Rows from block 9 of the encoder of a small image denoising autoencoder, named by matrix and row number. Rows with one number within an expert belong to one neuron, the router's apart. Each number is 128 + 32 x the weight over its row's rms, rounded and kept within 0 to 255. All counts start at 0. After the name is the row's rms in percent of the matrix's.
After each expert's rows are labels from the 100 images, of 14976, where the router gives the expert most weight on average: "strongest on" is what is common among them. Only what is clearly more common there than usual is listed. The data: scattered letters and digits in many colours.
# router: router (encoder.blocks.9.mlp.router.weight, 16x384, trained with AdamW), inputs 64-127
# up: expert up (encoder.blocks.9.mlp.up, 16x192x384), inputs 64-127
# down: expert down (encoder.blocks.9.mlp.down, 16x384x192, transposed), outputs 64-127

# expert 2
router.2 099 [201 152 161 171 173  78 112 170 122 110 129 164  88 133 131 169 131 160  88 113 167 153 142 142 161 123  93 125 122 127 100 156 141 159 172 125 152 115 101  95 147 120 167 155 141 144 150 139  83 112  89  84 123 125 118 165  86 129 157  77  83 118  80 104]
up.0 104 [201  91 158 149  92 126 175 131 101 146 116 119 147 116 136 196 136 132 114 133 129 126 134 111  61  59 184 101 161 127  91  81 129 138 151 139 156 135  90 118 136 133 177 173  97 143  85  86 133 144 110  32 157 121 124 156 194 147  87 148 116  90 120 129]
down.0 096 [127 139 123 112 100  77  96 105 118 123 105 132 121 111 107 146 116 107  86 162  70 102 127 128 175 127  92  88  93  78 158 156 105  86 108 158 173 101 103 122 143 168 115 152 120 102 102 166 111 136  79 111 163 138 103 149 108 141 114 107  98  68 101 122]
up.1 088 [ 85 108 157  88 126 103 144 159 174 135 157 163 164 151 128  88 150 109 180 116 178 145  93 106  69 152 111 100 152 123 157 173 118  73  98 122 155 148 112 156  96 170 110 200 148 178 142 159 140 121  89 135 149 138 112  93 112 190 109 197 138  95 207 141]
down.1 098 [109 117 156 116 172 139  85  63  76  53 166 158  87 159 172  88 106 140  29 127 180  99 109 157  91 105 157 157 156 169 113 129  72 107 133 148 106 114 119  61 141 140 148 107 118 136 157 143 126 110 125 148 130 143 112 118  99  97 148 148 164 158 189 134]
up.2 098 [149 148 121 163  84 101 160 132 116 129 106 123  85 100 167 133 104 202  99 134 125 127 111  46  85 134 118 182 120  73 113 106 175 104 141 110 111 143  84 175 101 157 180 141 194  82 112 116 124  97 117  79 160 138 103 109 133  99 158 154 113 100 160  95]
down.2 097 [158 106 133 123  71 148 112 131 122 155  96 220 133 160 113 150 184  99 100 147 160 116 106 122 100 111  74 134 157 136  96 124 144  87 116 184 124 206 161  84  93 155 133  86 108 116 102 161 102 126 121 131 144  73 148 120  88  37 118 211 137  66 165 156]
up.3 102 [145 112 123 141 133 139 127 168 123 149 122  67 165 117 140 129  85 133 120 172 137 146 146 142 121  90 146 178 123 147 165  30 148 137 122 116 127 125 120 138  50 176 134  88 160 103 163  76 154 143 116 166  71 106 136 157 157 133 103 176 113  99 161 177]
down.3 096 [118 169  91 156 141 108 151 156 120 111  97  53 132 111  95  55 133 128 125 130 152  86 204 129 149  88 101 100 192 150 135 136 115 151 144 163  84 119 119 135 103 122  79 133 215 123 158 149  97  64 113  49 201 129 122 163 190 137  83 145  92 153 127  86]
up.4 094 [150  69 101 141 118 100 160 138 154 105 139 152  78 153 156  89 130 150 113 171 104 162 174 113 124 103 144 171 172 197 129 174 131 139 117 141  92 144 127  82 135  76 136  91 172  67 149 133  70 143  69 121 155 147  98 130 122 167 175 158 121 123 142 114]
down.4 097 [119 178 149 129 131  93 169  93 121  89  95 126 185 102 123 147 117 132 111 118 172  97 128 110 130 112 101 107  83 164 122 129  87 141 130 153  85 123 114  48 196 118 216 110 138 179  99  99 139 136 115  90  63  85 126 151 159  91 138 138  89 108 134 100]
up.5 104 [135 177 126 101 155 165 119  91 120 116 149 126 161 107 132 137 170 113  95  76 123 142 148 158 114  84 164  96 112 106 160 161 122  95  80 205  85 156 102 159 185  74 129 169 105 174  35 111 103 110 159 135  99 123 144 117 109 113 160  97 108 114  67 172]
down.5 101 [171 175 119 117 113 159 135  74 147 155 106 118 131 126 120 208  46 121 126 135 113 115  99 102 148 111 110 160 133 105 162 135 124 128 116 190 107  56 141  82 135  80 151 122 128 161  93 122 100 103 165 124 140 165 133 140 127 151  41 102 158  95 137 108]
strongest on: blue; purple; black

# expert 0
router.0 102 [167  55 168  97 132 163 148 116  99  94 134 160 103 188 105 117  79 125 122 161 113 144 133 145 136 150 165 181 117 177 125 149 132 161 142 176 143 140 162  95  91 143 197 144 137 190 158 104  86 163  58 100 164 237 123 110 170 130 185  79  91  96 160 122]
up.0 099 [135 122 152 131  90 105 115 151 106 170 144 172 134  99 104 134  90 146 126 123 114 143 129 133  83 101 109 154  93 116 116 208  86 109 130 160 146 132 161  84 134 107 129 127 184 199 124  95  62  80  88 125 146 120  74 117 141 193 121 210 153 105 157 135]
down.0 100 [ 95 117 125 139  92 169  91 124 130 150 130  90 113 138 121 173 169 105 132 141 134 133 109 134  31 104 171 174 182  83 150 147  80 175 146 131 120 144 108 106 163  81 129 124  73 132 116 131  71 141  63 160 165  95  85  74 101 138 117 113 112  84  80  46]
up.1 099 [171 129 155 114 104  82 136 143 153 149 139 102 117 180 114  63  50 154 119 185 111  61 148 148 144 126 126  98 128  51 180  89 122 186 169 110 172 143  88 196 150 139 107 138 104 140  98  97 190 134 143  96 126 155 136 177  95 148 155 134 129 131 169 151]
down.1 096 [ 69 118 136 122  88 188 109 105 147  97  66  63 163  46 156 144  81 111 164 129 111 105 176 163  82 144 140 121  92 100 129 192 150  92  91  56 123  80 160 106 127  62 108  92 105 116 120 109 142 119 138 123 143 129 111 127 166 148 105 146  90 115 127 180]
up.2 099 [158 146 140 187 102 169 100 159 137 151 111  56 168 153 160 117 140 145 138 144 130  92 154 122 113  74 131  97 153 150 148 198 131 165   9 108 167 123 108 125  99  61 142 131 113 191 178  93 110  91 188 158 122 123 148 136 116 169 118 164  86 160 110 123]
down.2 100 [139  86  86 173  71 105 200  91 126 127 104 179 137 157 124 149 115  96 148  94 182 126 163 176 161  75 128  84 145 120 135 138 153  99 134  69 156 154 169  78  98 150 137 123  99 166 131 156 145 102  85 107 158 108 132 111 106 148 107 105 113  99 122 112]
up.3 102 [127 114  99 115  91 126  74 185 127 117 109 164 131  86 114 175 115 151 121 101 172 145 111 133 106 147 138  91 115  79 145 103  92  99 167  95  60 157 209 119  95 102 119  65 121 142  80 194 158 127 111 108 149  98 116  87 141 100 128  96 115 152 108  89]
down.3 100 [131 111 142  79 114 142 157 186 139  74 109 135  38 162 111 102  78 125 135 104 196 119 108 113 101 121  81 171  77 138 129  96 143  96 125  87 112 113 177  98 103 115 140 143 120 148 204 176 191  80 120 134 100 169 138 110 105 135 143 146 141 168 138 153]
up.4 096 [174 136 157  64  80 117 133  94 111 142 108 140  89 180 172 117 130 183 140 159 112 146  79 137 129 175  63 174 124 119  69 117 141 113  91 102  89 180  58  72 108 137 151 138 149  97 166  77  87 159 143 166 127 125  68 173 129 112 173 141  82 150 187 117]
down.4 102 [ 64 208 111 115 141 116  94 155 175 148 188  80 105 170  70 105 148  99 119 122 111 162 150 147 122 192 130 127 129 174 166 161 153 129 102 111 103  42 168 100 151  58 120 105 134 131 164 145 119 142 102 116 145  74 181  99 120 137 119 153 118 104 122 166]
up.5 099 [165 137 116 107 142 199 163 139  84 127 134  97 169 172 133  61  51 121 171 145 196  85 149 142 128 182 142 134 175 104 161 116 121 130 158  81 132 125  89 164 117 111  78 142 224 121 153 158 113 111 149 133 180  95 192 143 141 192 155 179 141 117 157 158]
down.5 101 [127 122 140 157 172 155  90 155 117 132 107  65 176 128  70 117 166 116 112  82  91 134 159 158  60 156 135 114 171 141  63 144 129 125 157 144  47 147 108 188 122 135 169 112 165 143 157  95 134 128  77 130  94  69  82 148 153 135 121 122  93 111 127 147]
strongest on: green; black; brown; blue

# expert 6
router.6 097 [ 95 125  91  97 143 128  70  88 133 130  91  83 148 174 195 155  68 131 160 107  70 114  80 128 140 160 114 135 167 164  55  84 162 188 163 179 112 100  53 178 204 145 156 107 168 104 201 110 140 123 144 113 112 161 117 123 110  98 147 111 155 110 117 154]
up.0 097 [121 169 147 105 150 150 179  99 101 176 128 133 136 125 132 114 132 117  93 104 148 158 127 117  86 131  98 112 105  88 131 144 114 147 124 189  66 134 148 149 140  72 160  67 125 169 142  86 162 156  80 100 118 134 180  79 129 151 173 137  66 183 128 161]
down.0 097 [135 104 102 137 177 104 108 130 129 115 127  85 155 150 131 169 136  78 154 130  99  99 124  81 120  93 179 123 173 135 151 136 117  73 155 112 158 151 134 171 132 118 140 103 163 111 105 117 114 145 101 118 141 133 153 113 147 190 106 125 140 185  86 194]
up.1 102 [157 103  96 137  64  84 109  69 137 113 135 167  92  67 155 164 179  55 122  86  99  70 148  84 148 191 115 126 107 135 144  71 167 118 106 150 108  60 146 105  89 181 161 122 157 193  87 146 139 151  90  85 122 116 113 144 162 120 159 156 142 144 169 120]
down.1 102 [ 93  41  91 156 102  74  90  68 113 185 109  91  81  84 118 108 131 127 173 141 175 153 140  99 162  98 116 104 106 141 140 114 163 155 107  75 153 122 192 141 143 148 144 117  55 154 145 115 137 117 162 157 141 142  79 143 127 153 137  92 125 129 126 115]
up.2 102 [ 74 123 150 170  84 108 140 168 196 109  48 151 159 131 141 124 163 224 153 164 144 146 119 138 136 182 158  85 129 163  91 127 112 122 150 140 108 136 162 143 113 146 140 134 154 153 124  89  89  97 128 190  97 155 145 133 179 133 163 157 157 126 121 154]
down.2 105 [122 105 139 134  80 118  94 148 131 148 115 112  77 122 142 127 135 104 134 143  86 106  76 145 110 168 118 112 143 106 173 132 152 109  95 105 164 127 148  89 150 101 132 130 151 179 113  92 171 132 114  96 138  87 116  90 157 120 140 147 128 184 155  87]
up.3 107 [101  60 112 164 171  97 111 105 119  74 151 152 149 152  89 123 159  97 128 178 112  81  85 166 123 128 119 147 143 183 103 123  67 157 141  92 162 108 101  89 145 111 193  99 104 163 156 149  85 122 166  82 127 145 143  68 127  97 111 153 165 136 140 208]
down.3 095 [115 160 190 130 102 165 149 149 137  68 120 128 207 132 106  94 148 117 130 149 164 150 113 125  66  96 139 154 191 171 138 147 139 131 163  72 129  84 157  83 192 101 170 169 157 175 124 145 115 175 170 131 171  51 113 107 144 110 112 145 120  83 154 124]
up.4 107 [204 139 151 176 109 143 136 119 153 105  93 129 112  98  69  91 127 129 109 147  98  76 143 169 119  92 135 110 132  87 112 139  92 186 195 130 174 127 120 126 158  81 142 107 101 142 151 147 166  81  90 163  83 107 149 133 141 100 132 110 152  86 120 124]
down.4 104 [154  68 144 166  77 159  97 125 148 123 137  80 104 139 154 176 118 171 180 125 164 121  93 176  88  96 130 138 135 142 128 119 157 155 128  96 182 135 148 111 110 181 128 141 145  43 137 138 172 145 126  78 194 128 150 149 109 138 111 144 171 111 174 106]
up.5 100 [105  64 129  95 139 137 131 163  81 123 135 162 134 109 116 142 123 158 196 122  98 150 101 172 105 161 140 145 143 125 145 115 108 136 124 136 148 152 113 141  94 158  99 130 134 141 174 155 142 160 115 104 137 178 119 133 152 113 121  84 116 150 121  78]
down.5 102 [159  99 172 146 151 148 137 144 142 110 165 140 104 146 110 161 164 151 128 126 142  92 139 131 105 132 140 130 166  71  90 178 162 206  89 149  73 167 116 147 132 162 133 114 120 150 134 134 136 115 102 109 106 150 121 162 127 117 176 133 153 161 112 174]
strongest on: red; brown; black; purple

# expert 4
router.4 104 [ 97  77  55 144 143  65 173 100 162  97  71 169  99 114 108  96 129 170 104 202 136  94 112 136 145 151 132 130 160 129 110  82 101 108  86  62 144 149  88 160  71 137  28 141 117 125 162 146  70 151  67 140 117  95 111 135 177 120 138 157 141 126 131 127]
up.0 103 [117 136 128 176  94 115 142  78 127 100 168 130 138 131 139 107 103 108 190  96 141 152 100 174 161 150 135 154 100 130 100 102  91 120 113 136 134  79 111 134 166 159 112 152 146 188 125 123 152 140 119 142 139 108 159 171 152 125 111  85 160 233 205 150]
down.0 103 [ 83 192 162 109 179  91  93 136 183 141 148 100 140 149 141 104  81 119  73 143 127 147 113 129 112 149 118 128 115  80 132 136  76 165 157 158 125  96  84  93 143 136  90 101 163 128 195  98 138 126 155 147 220 115 156 139  92 116 122  97 174 108 139 119]
up.1 098 [181 179 127 183 154 142 157 149 134 125 139 122 120 174  97 147 130 105 125 178 148 154  99 116 118 131 116  78 164 141 134 110 153  95 122 176 150 165 193  79 120  91 123 156 145 114 142 131  97 177 140 126 126 131 123 106  70  85 119 111 120  80 149 138]
down.1 108 [116 121  97  79 137 138 124 122  72  54  89  66 123 201 116 116  73 107  96 144 103 122 100 164 162 149 121 120 139 130 148 146 123 120 151  95 100 189  74 105 134 130 121 141 114 149 176 129 144 145 107 133 149 131 105 110 148 140 108 200 156 114 176 113]
up.2 103 [129 112 102 120 120  96 184 160 132 137 112 175 151 139  78 120 188  81 136 162 127 116 173 155 131 128 135 158  95 151  82 124 103 192 150 151 134  91 160 139 102 151 124 114 185  97 116 126 104  10 221 109 176  97 151  85 149 143  96 103 137 134  93  94]
down.2 103 [149 114 121 114  95 179  99 158  90 190 130  83 211 148 116 133  83 145 128 119 223 102 133 211 121 115 128 104 113 123  97  81 108 130 155 105 135 155 110 118 118 166 134 100 131 131 148  86 192 119 171 152 166 170  42 112 113 151 113 116 147 165  82 178]
up.3 103 [142 111 201 109 116  94 152 116  57 163 171 133 141 126 151 131 144 124 118 112  63 127 119 119 112 139 120 102 135 130 146 101 118 114 157 115 106 118 159 163 200 178 118 162 125 140 119 122 111 120 198  98  50 112 102  88 195 128 175  72 143  52  82 134]
down.3 095 [ 88 118 148 129 163  91 117 101 115 194 170 172 138  71 153 113 155 153 131 191 110  62 147 103 109 174  68 130 172  77 123 142  91 150 115 183 138 125 106 173 156 120 134 107 125 115 112 153 123 138 142 119 135 130  48 174 113  90 145  94 165 137 131  99]
up.4 097 [141 113  65 132  94 102  58 137 180 119 147  69 138 147 109 114 142 135 130 150 127  90 157  99 135  90 194  97  34 118 128 116 165 148 147 130  86 170 110 108 104  47 116 129 110 148 121  78 161 140 177 147 152 152 142 113 108 135 143  90  94 152 128  96]
down.4 099 [149 107 106 175 142  80 148 128 138 110 130 123  76  79  69 123 146 177 194 118 122  97  97 176  83 121 124 151 148 141 106  76  75 133 135  90 125 126 110  89 111 130 144 141 130 160 120  88  83 152 138 156  82 145 138 137 143  98  76 108  74 117 163  94]
up.5 106 [144 133 163 142 105 170  82 121 131 148 198 196  99 132 121  99  81 135 132 110  80 108  89 142 112 140  83 104 114 150 146 145 147 116 167 169 149 101 111 117  76  95 134 144 122 114 105  73 155 140 105 143  49 125 140 114 138 106 151 121  95 135  90  93]
down.5 098 [ 85 169 110 129 108 163 174 142  99 137 132 154 191 113 168 145 138  96 130 125 131  79 114 108 146 134 127  96 167 159 125 149 117 143 132  96 161 144 132  74 177 115 185 104 157  91 109 143 121 176 104 154 148 165 143 186 106 144 110 156 159 123 132  82]
strongest on: white; pink

# expert 10
router.10 103 [158 111 129 108 140 142 130 162 122 132 130 133 132  94 105 141  45 103 155 165 142  55 153  57 164  98 189 169  69 138 172 115 137 106 143 140 204 170 157 128 128  90 114 107 121 132 123 107 128 120 145 122 133 143 112  94 152 133 134  93 154 135 178 179]
up.0 097 [104 121 138  70  88 163  81  55 151 107 134 134 142 138  84 198  92 170 203 123 183 209 165 157 151 113 101 128 129 171 159 117 125  95 148 139 183 199 160  62 142  99 106  66 139 177  91 150 111 149 143 184 128 140 223 163 121  69 117  94 125 183 130 172]
down.0 100 [160 130  45  73 114 120  75 164 180 182 128 120 166 152 103  88 129 100  86 161 229 187  99 131 125 137  88 131 119  94 178  95 124 131 122 114 114 173 113 145 140 120 128 101 157 119 126 110  94 178 139 129  98  99  78  95  89 121 113 167 151 153 133 174]
up.1 104 [ 63  84 195 131 104 137  74 138 156 170 139 119  73 183 155 117  86 212 102 113 142  97 150 100 112 127 152 108 135 121 127  73 169 124 107 119  90 141  93  38  83 128 152 151 115 152 126 125 112  77 126 131 110 133 109 125  89 193 174 116 113 144 141 134]
down.1 095 [ 97 136 108 155 158  64 159  90 139 104 101  87 137 131 162  89 120  92 134  86 166 192 197 162 179  68 137 106 129 121 124 102 137  84 192 163 124  57  92 144 137 129  97 103 165  83 150  61 170 168 118 157  72 165 150 158 161 160 141 131 170 142 136  92]
up.2 102 [ 92 127  89 150  84 165 100 109 125 134  57 187 146 177 133 144 119 116 165 131 121 102  79  80 145 157 136 148 155 146  91 165 151 105 107 195 137 117 100 132 136 152  96  81 171 116 134 190 168 147 149  77 147 123 118 140 153 105 143  72 133 149 107 113]
down.2 095 [124 169 144 136 115 120 147 159 169 121 152 109  85 189 140 121 143 131 112 121 175 121 129 136 159 152 126  92 204  84  94  62 106 107 120  96 134 156 155 108 153 118 142 126  80 150 115  92 115 117 137 104 144  67 155 170  46 116  90 113 112 130 113 177]
up.3 099 [160 139  95  69 147 183  83 128 163  91 137 134  90 121  95 187  64 144 140 162 145 110 170 133 106 152 162  89 135 120 184  90 120 117 169 149 114 126 191 183 134 146 180 117  90 147 166 142 130 113 110 162 114 133 123 162 134 177  51 169 160 130 115  93]
down.3 104 [106 116 138 110 150 119 129 163 125 183 107 105 127 137 193 105 130 180 102  70 142 106  92 194 116 126 114 108 142 158 183 139 194 113 173 148 154 120  89 139  85 184 146 103  75 162  96  56 132 102 161  93 115 149  92 128 101 151 134 140  85  77 160 148]
up.4 104 [151  99 106 149 155  76 159 142  88 150  72 183 128 172 135 130 167  85 135  92 144 121 161 104 140 100  81  62 100 147 115 102 160 120 134 135 144 136  99  80 159 176  93  87  83 156 107 104 168 172 142 131 142 156 168 136 124  93 130 117  85  98 165 182]
down.4 104 [175 141 152 120  41 117 123 138 179 160 130 145 165 173 123 166 226  79 152 175 139  93 153 166 176 118  70 102 107 139  79 105 150 123 171  91 144  91 161 131 157 137 142 137 100  88  62  66 149 105  64 128 122 129 119 106 201 143 125 167 148 125 136 168]
up.5 097 [106 121 122   0  62 192  91 156 143 110 113 192 100 164 116  75 130  88 128 101 172 100 127 135 143 176 141 198 191 127 135 188 117 151 175 116 142 123 103  98 137 118 116 188  55 118 118 106 191 192 140 134 171  98  98 145 155 142 131 120 122 162  93 162]
down.5 102 [ 99 143 152  70 127 177 145  89 147 111 118 140 128  92  98 127 158 124  90  98 106 106 138 135 147 134  98 117 165 101 135 109 153 130 168 135 116  68 168 136  64 140 147 144 103 176 103 147 173 136 165 139 104 114  84  97 173 114  60 225 120  92  95  82]
strongest on: black; brown; count: six; blue

# expert 7
router.7 101 [157 112 157 105 131 100 112 158 142 167 131 136  97  90 143 209 158 140 146  94  68 102 144 103 162  96 121  76 122  92 142  91 170 156 151 125 170 128 150 152 123 121 145 163  87 113 138  56 140  72 219 145  85 161 192 143 159 143  86 148 123  98 106  98]
up.0 101 [121 141 105 120 167 108 183 110  91 139 147 112 117 165 132 138  94 185 115 102 154 186 161 192 158  75  91 113 142 103  81 150 171  92 106  98  75 148 153 131 150 108 173 102 133  71  93 115  67 180 158  84 151  73 135 149  61 112 144 143 152 202 173 128]
down.0 098 [136 150 128 122  79 160 172 115  99 148 121 141  94 146  92 138 109 102 151  78 126 111  93  65  98 116  88 194 111 130 161  95  97 113 144 119 101 161 168 146 122 128 210 158 105 155 152 136 134 167 135  96  94 167 139 127 170 115 131 154 105 173  66 110]
up.1 099 [105 150 110 130 170 175 175 101 103 117 151 131 125  95 156 135 114 116  92  76  82  58 133 141 103 109  77  83 112  72 175 145  83  67 155 117 122 128  93  86  81 101  78 106 104  42 123 133 102 159 128 120 181 134 166 139 136 153 115 116  89 120  80 112]
down.1 108 [114 126 112 191 108 119  96  94 106 156 187 179 128 115  98 175  84 113  99 133 177 106 172 100 138 118  46 138 126  63 176 159 124 162 130 128 119  96 147  96 122  98 123 118 138 133 102  65  83 208 125 187  95 105 111  84 207 120 113 117 168  89  80 126]
up.2 097 [123  97 151 167  77 115 147 131 159 176 153  90 141 179 148 168 145 172 148 175 113 137 135  41  61 148 120 125 155 155 133 131 134 177 163 113 154 117 122 177  91  64 145 115 104 118  97 142  84 141 189 136 120 107  68  77 121  95 120 114 114 158  85 170]
down.2 100 [107 124 149 117 156  74  96 162 127 165 169 147 136  40 188 111 190 132 112 169 131 100 123 161 118 100  94 143  94 116 148 143 128 160  74 164 124 153 136 162 151 100 142 191 121  89 132 106 120 178 140 113  71 123 142 155 140  87 151 152 111 154 185 146]
up.3 100 [ 94 111 147 154 108 135 167 161 149 106 112  98 109 180 149 200 113 104 109 184 103 111 103 150 116 147  90 115 147  84 129  53 116 189 125 110  96 126  81  90 138  81 147 113 124 167  79 200 147  89 114 147 170 137 100  87 100  95 113 124  98 106 165 134]
down.3 099 [151 137 158 152 120 147 109  98 127 144 118 103 131  71 133 111 138 127 127 100 158 130 165 168 139 109  84 124  79 130 116 144 138 178 179 221 152 115 132  97 148  76 155 206 168 121  87  65 149 120 134 122 158 146 109 132 167 110  92 131 142  85 137 112]
up.4 101 [ 86 177 156 161 144 127 140 205 121 122 164  96 158  93 111 119 125 163 182 153 122 174 179  87 139 138  66 146 109 191 112 137 103 170 128  80 198 142 142 130  40 167 108 114 109 124  83 154 159 142 150 107 114 119 112 112  99 137 105 118  89 143 132 155]
down.4 099 [ 91 128 116 133 148 167 110 150 111 105  89 112 109 224 114 124 132 103  61 120  75 150 190 153 117  94  94  85 193 112 179 121 148  71 105  99  90 153 157  98 189 151 137 184 130 119  97 134 123 164  91 130 158 169 100 116  98 129 126 142 159 105 123 109]
up.5 105 [118 125  85 154 151  97  89 182 129 180 180 100 145 143 157 170  95 147 152 124 143 161 115  56 137 154 116  99 137 138 158 130 128 146 126 154 102 146 122 143 120  18  72 106 137  52 133 137 140 147  72 107  74 112 155  86 139 172  80 169 109 144  71 130]
down.5 102 [134 102 135 113 107 144 164 139  84  95 133 152 118 137 117 169 111 174 136 139 152  73 128 145 160 162 117 135 136 136  82 113 125 143  83 117 124 186 124  98 160 133 138 144 172 130  92 112 111 144 174 156 150 146 140 122 188 108 203 115  50  85 140  85]
strongest on: black

# expert 1
router.1 102 [162 193 192 166 123 113 172 138 144 141  79 125 144 134 121  95 160 164 153 175 127 152 157 184 108 166  95 137 137 144 113 171 131 133 115 164 120  93 118 148 120 119 124 104 161 171 108 123 123 104 122 149 123 157 131 140  86  59 131 217 126 103  85 148]
up.0 102 [135 140 106 160 153  88 111 110 203 154 125 135 107 107 100 238 120 116 157 125  84 122 184 191 141 185 133  94 141  94 145 163 153 131 146 137 123  83 148  70 165 157 106 136  97 118  89 146 103 181 157 143 121 117 141 161 112 153  81  61  88 150 150 173]
down.0 100 [119 115 114  95  66 160  80 143 106 105  64 144 182 120 106 170  67 147  94 123 141 175 121 119 100 152 107 151  92  95 153 107 107 123 153 108 144  82 102 128 153  73 155 168 193 132 157  69 126  78  95 149  90 110  67 201 122 132 151  90 107  90  95 147]
up.1 099 [177  77 158  67 124 114 192 137 149 103 151 119 153 161 178 148 117  92  82 146 122  94 185 138 109  77 146 108 135  98 157 189 138 187  99 152 102 128 100 118 109 112 101 106  93 114  94 129 131 169 104  93 158 136  65 189 110 164 165 183  84 101 147  98]
down.1 099 [143 190  32 142 123 118  70 126 123 155 150  63  93  66 131  93 136 125  81 141 130 167 110 103 111 135 136  93  96 158 179  61 127 171  84 111 105 151 120 120  94 181 119 162  75  49 123  86 138  98 138  81 117 152 156 111  92 100 129 135  71 154  76 214]
up.2 109 [142 149 152 112 150 148 103 146 111 140 124 139 135 120 122 101 170 106 132 215 113  62 167 203 151 144 168 122 132 154  70 104  67 102 214 101 129 137 128  78 152  92 165 143 188  79 149 113 174 157  99 208 137 150 142  78 128 115  88 146 148  62 111  73]
down.2 105 [110 156  79 106  74 117 147 116 144  83 188 116 115 140  91 152 145 111 111 172 115  87 142  94 113 147 192 186 114 149  89 140  77  80 135 157 112 104 188 131 125  69 104 134 123 155 171 117 205 112 109 114 112 100 162 137 171 145 205 103 176  93 139 115]
up.3 105 [120 113 131 134 116  64 108  94 134 199 104  81 173 171 168 125 160 131 149  88 177 118 140 160  60 118 150 107 120 123 115  79 175 138 156  89 112 144  72 113 150  93 160  67 143 123 147 158 141 138 128 110 106 147 209 150 134 195 138  73 157 149 135 185]
down.3 096 [159 125 151 104  80 174 125 144 136 142 110 118 141 148  68 124  94 151 108  97 187 161 116 125 150 117 104 138 155 140 179 106  76 111 136 139  79 136 132 138 103 125 198 136 120 106 134 187 109 160 125  90 133 153 151 128  81  83  72  89 141 111 166 116]
up.4 102 [119 139  49  91 106 156 140 193 178 122  66  95 119 120 130 154 146  80 132  85  94 141 124  96 135 110 185 120 124 130 119 106 110 128 159 167 170 154  81 140 136 104  88 136 146 160 107 131 106 136 162 162 174 126 141 100 162 115 124 103 110 163 139 126]
down.4 099 [120 121 112 138  96 103 126 125 101 127 163 181 151 101 120 170 125 127 141 176 104 196 202 150 106 121 143  90  66  83 187 134 149 105  88  66 123  75 155  88 165 143 105 104 118 105  66 113 169 155 125 184  75 103 129 160 110 109 133 148  46 151 150 207]
up.5 099 [107 181 198 143 144 188 118 140 160 158 120 119  77 143 130  99  95 168 169  89  87  76 102 132  68 142 108  93  87 136 115 135 177 112 157 175 123 156  79 126 155 166 101 133 148 177 150  77 131 175 124 123 184 150 131 110 143 118  83 103 130 106 116 149]
down.5 095 [108 168 184 145 128 135 100 150 124 178 132 150 134 155  83 122 170 122 137  48  86 124 154 125 152 132 115 144 130  84 139 108 146 164 121  51 124 175 125 155 162 112 130 113 215 142 163 107 133 185 130 116 132  99 126 106 173  65 105 196 117 111  93 176]
strongest on: black; brown

# expert 12
router.12 094 [168 121  82 185 137 119  49 105  95 148 141 164 164 118 136 101 174 176 145 182 138 118  71 108 147 145  65  58 135 171 164 155 129 160 128  70 167 120 130  91  75  75 135 129 200 126 133 140 156 138 135 103  99 130 153 131 166 124 146 141 125  83 133 145]
up.0 091 [101 139 207 119 142 103 107  89 144 173 129 131 135  70 144 100 161 135 118 136 132 119 185  67 204 113 176 149 119 122 135 133 118  78 119  98 113  74 140 177 142 150  89 177 204 111 150 176 125 160 156 150 137 122 171 100 165 154 138 119 169  57  96 109]
down.0 105 [134 119 117 158 136 148 142 155 137 157 143 134 146 103  84 145 125 151 147  91 171 122 170 142 167  93 184  68 215  80 139 140 107  81 169  98 100 146  39 122 113  98 106 182  93 173  91 101  99 149 102 161 106  78  90 170 157  71 139  82  80 209 168 109]
up.1 103 [120  90 123 121  79 120 128 141 137 151 131  94 115 141 124 169 131 138  82 129 162 185 148 130 167  85 178 169 173 121  60 113  85 129  86  93 190 161 129  90 181 143 147 156 128 124 187 139 101 101  98 171  98 122  85 174 172 158 146 102 148 131 143 128]
down.1 105 [116 150 138 149 204 120 212 162 118  95 139 147 139 103 131 134 158 128 100 108 103 117 126 149 111  87 186  92 137 191 115 149  96  96 143  76 133 105 110 158 167 152 118 114 181 145 185 166 139 161  82 196 159 118 150 101 113  57  59 139 140 168 185 121]
up.2 100 [106 148 165 172 178  69 152 110 125 117  59 139 146  43 154 157 178 178 154 130 205 125 137 142 135 113 171 145 122  96  75 161 180 122 104 136  78 136 115 115 132 129 133 132 152 121 175  96 190 174  90 159 119 139 177  82 137 122 141 176 118 125 105 105]
down.2 096 [170 151 121 125 129 117 100  90 111 169  93 107 170 145 151 149 100 108  98 170 155 126 148 128 193 177 152 132 103 166 112  60 157 156 144 105 131 105 140 138 128 137 185 122 114 157 141 107 100 104  95 159  93 101 131 110 151 119 128 146 157 165 180 183]
up.3 102 [197 140 172 107 124 127  84  97 117  68   0 128 124 167 119 124 143 129 132  89 128  95 141 125  85 126  93 171 142 192  92 138 104 122 123 139 147 125 204 130  77 110  89 134 125 115 165 146 158 105  61 165 143 197 131 121 119  81 123 105 133 142 142 153]
down.3 099 [101 148 167 132 126 154 177 170  91 217 130 114 136  43 154 143 181 131  94 141  90 118 150 163 142 111 119 130 139 135 131 145 111 133 114 134 202 126  65 141  95 135 152  97 128 134 142 122 184 108  58 123 116 168 160 117 102 166 137 138 113 160 148  98]
up.4 101 [165  72 153 116  88  84 124  85 161 164 108 163 108 156 162 139 107  76 130  96 115  89 116  95 142 126 158 161 129  96  91 140 135  84 168 104 107 103 125 129  71 120 194 148 123 125 136 174 136 209 125 141 113 149 139 117 100 104 148 140  71 195 123  90]
down.4 103 [170 125 141 177 127 112 152  91 176 145  87 137 120  97 117 129 144 107  97  38 218 112 191 154 151 127 136  92  83  56 140 117 105 177  94  99 174 167 128 120 164 206 160  70 146 128 109 123 107 138 124 124 139  99 107 127 117 146 162 119 156 170 118 142]
up.5 097 [129 159 104  78 137 144 108 130 119 109  82  83 156 142  77  92 113 141 153 163 192 114 131 125 136 148 129 117  95 126 141  82 150 119  94 128 194 119 131 173  93 159 116 150 119  40 103  93 129  54 138  76 142 146  88 181 136 148 105 170 103  86 142 127]
down.5 110 [124  85  85 150 154 137 183 122 159 160 147 171 141 131 141  31  76 147 108 130 116 136 173 136  81 101 173 146 132 124 143  87 166 178 135 154 121 146 128 128 133 116 165 115 141 161  99 105 123 111  61  70 115 161  77  65 130 101 125 155 114 113 156 101]
strongest on: count: one